Weights of a small contrastive audio-text model: 26041 training examples.
Rows from block 5 of the text encoder, named by matrix and row number. Rows with one number belong to one attention dimension. Each number is 200 + 30 x the weight over the matrix's rms, rounded and kept within 0 to 999. All counts start at 0.
# v: attention query, key and value (stacked) (text_encoder.blocks.5.attn.qkv.weight, 384x128, the v third), inputs 0-127
# proj: attention output (text_encoder.blocks.5.attn.proj.weight, 128x128, transposed), outputs 0-127
v.48,203,194,226,176,208,217,224,162,209,172,157,205,178,218,193,175,213,251,218,178,221,230,172,162,191,233,209,208,196,200,223,198,170,213,194,167,191,198,150,253,185,161,169,163,158,209,249,197,219,232,195,165,191,203,216,187,188,225,195,243,173,176,190,216,178,193,220,137,213,223,231,209,169,203,171,146,272,193,180,236,200,179,228,171,203,202,243,215,186,175,205,199,224,210,178,214,197,234,228,118,174,203,167,164,221,181,225,224,240,225,189,270,188,217,156,235,220,172,211,210,175,204,217,223,183,187,216,228
v.49,151,180,248,224,223,169,177,166,186,213,209,180,189,245,183,214,204,222,186,202,167,219,161,199,196,192,213,207,214,170,208,156,190,167,196,210,214,212,194,208,141,196,156,214,209,199,251,166,189,182,231,167,194,219,203,208,220,173,140,174,191,200,154,214,180,180,165,247,237,159,258,236,218,215,208,234,233,191,229,172,202,199,224,198,196,221,162,210,190,229,208,218,159,218,183,245,159,235,217,247,183,266,209,209,179,187,154,181,189,211,188,225,204,224,232,180,208,210,210,179,204,162,238,185,178,209,224,187
v.50,276,168,168,175,186,218,160,207,172,184,234,221,235,189,219,237,214,195,168,214,172,167,178,211,204,159,174,182,206,229,200,199,253,182,202,233,184,227,253,185,204,188,220,164,227,177,175,254,226,171,183,241,198,178,167,202,205,170,234,163,244,201,205,191,223,192,140,260,206,155,182,227,256,228,183,256,240,213,198,165,157,225,209,289,175,239,161,172,265,228,201,209,180,183,238,199,182,149,196,246,230,169,248,226,198,233,188,167,135,206,187,143,228,217,200,211,194,155,183,187,231,206,217,204,209,183,208,206
v.51,148,170,191,231,208,196,171,194,172,208,215,161,217,257,179,198,191,227,201,187,136,171,209,169,201,158,200,200,217,211,240,178,197,208,179,202,202,249,216,188,192,203,163,179,205,195,213,201,211,174,200,167,228,197,206,194,237,189,165,154,213,213,144,182,210,180,118,260,182,147,215,236,258,217,225,262,231,201,223,137,174,234,217,229,174,232,161,181,245,216,236,228,114,160,171,244,152,155,214,278,210,215,233,223,176,212,188,171,172,153,221,187,236,223,215,179,183,199,216,191,240,206,264,189,174,181,188,178
v.52,225,181,147,190,239,240,226,234,236,185,241,189,241,287,183,214,124,161,224,219,218,199,223,157,202,134,224,174,215,263,212,212,187,224,218,197,195,208,194,217,184,231,178,194,233,203,171,177,237,137,231,214,240,196,169,217,227,202,203,149,197,210,200,204,253,197,198,221,177,196,120,219,176,182,255,187,171,204,167,187,160,204,165,194,230,133,167,126,146,177,174,237,160,135,140,198,175,178,198,287,196,237,204,193,199,174,255,188,234,148,216,170,226,198,150,196,194,261,163,192,265,211,173,189,208,214,210,187
v.53,194,195,166,214,214,261,227,236,258,209,235,232,221,268,184,217,123,144,224,218,222,197,244,183,197,110,232,166,216,271,205,210,192,207,222,214,211,203,196,232,179,238,184,159,218,190,176,214,256,153,241,229,227,209,135,227,243,205,194,182,216,225,222,207,219,213,232,214,162,201,65,235,171,187,227,205,170,222,149,176,157,204,157,194,223,99,171,129,146,166,163,231,176,143,155,198,199,183,190,244,201,260,183,192,182,210,237,176,270,164,225,160,218,182,134,194,206,263,166,176,275,215,150,144,202,211,207,179
proj.48,240,160,170,183,242,172,175,183,215,130,197,174,256,229,210,201,258,223,158,175,194,247,218,261,178,204,174,136,203,280,204,263,191,250,150,222,170,176,253,233,210,252,216,259,164,191,214,187,265,195,180,223,182,153,180,260,187,202,188,207,176,181,201,162,218,185,234,207,198,225,167,214,229,202,188,197,186,273,220,219,184,172,196,265,247,176,246,180,136,220,228,236,202,191,162,217,234,203,274,206,240,199,192,217,220,249,181,173,210,202,175,281,277,229,222,190,184,172,177,118,200,228,157,278,199,208,211,195
proj.49,256,206,157,168,218,222,149,165,157,224,218,169,253,209,208,191,210,188,220,230,220,211,202,164,190,179,195,247,226,254,166,195,164,224,160,122,232,196,188,165,203,227,200,177,218,187,201,229,233,218,220,155,212,182,161,185,150,215,188,230,210,136,232,227,165,239,134,200,204,147,268,203,165,181,216,244,182,220,228,192,201,141,198,213,216,167,199,222,215,213,183,204,208,179,165,210,181,212,102,228,232,211,180,224,233,226,230,202,215,206,160,184,195,145,175,143,226,196,150,188,239,211,192,236,205,186,200,188
proj.50,160,204,262,145,190,198,141,218,209,204,213,213,250,187,185,180,182,179,257,222,189,197,234,188,253,165,185,256,206,189,212,155,185,165,215,173,228,232,187,228,165,269,198,223,240,256,239,234,143,191,160,189,170,240,217,172,210,219,225,180,223,166,147,198,198,214,153,183,188,163,244,151,176,199,211,212,163,219,215,241,153,215,189,203,196,190,205,190,220,194,205,178,246,223,177,185,199,196,135,199,195,200,177,207,223,192,169,208,256,216,229,143,138,141,161,233,194,216,276,206,230,213,241,174,205,170,196,139
proj.51,253,204,220,187,196,214,153,211,202,237,217,147,230,241,190,214,164,147,216,222,233,260,196,185,220,191,187,272,208,230,199,152,158,172,206,129,227,203,206,165,194,208,167,191,256,207,211,224,210,208,203,164,150,178,193,179,193,228,187,151,183,199,196,224,127,256,169,211,232,149,285,172,153,204,245,209,202,222,202,236,217,201,199,171,210,193,168,266,208,186,256,180,194,178,147,210,173,173,97,234,233,218,204,219,232,220,197,186,222,236,195,182,116,151,163,176,174,209,222,219,186,174,199,220,219,165,181,209
proj.52,189,229,222,215,181,192,212,220,214,248,235,208,190,204,179,218,168,194,206,195,208,245,219,196,146,214,184,228,172,200,213,213,204,185,210,118,178,254,126,178,182,156,178,176,219,206,208,206,231,194,232,185,174,228,169,200,195,236,202,163,201,169,209,199,167,217,188,225,274,176,177,227,206,175,248,184,259,96,177,205,191,201,218,194,204,234,212,190,209,222,213,229,169,71,172,209,203,186,154,153,185,157,214,189,226,172,200,151,183,213,215,226,163,191,160,207,194,215,172,170,214,204,217,220,197,220,175,182
proj.53,207,257,229,209,203,205,200,238,191,222,188,228,209,217,196,207,184,217,192,192,191,207,212,197,97,222,212,236,201,193,198,228,218,210,217,111,156,247,99,212,201,158,204,180,213,191,205,222,225,204,189,216,184,251,174,208,167,215,193,186,187,187,218,208,172,180,193,238,293,217,120,201,182,162,218,201,228,86,179,209,179,191,213,221,198,209,201,172,193,192,215,216,192,95,182,213,198,180,228,179,162,172,196,178,202,187,188,120,174,201,225,213,153,202,179,222,210,176,182,185,218,215,222,218,199,222,196,144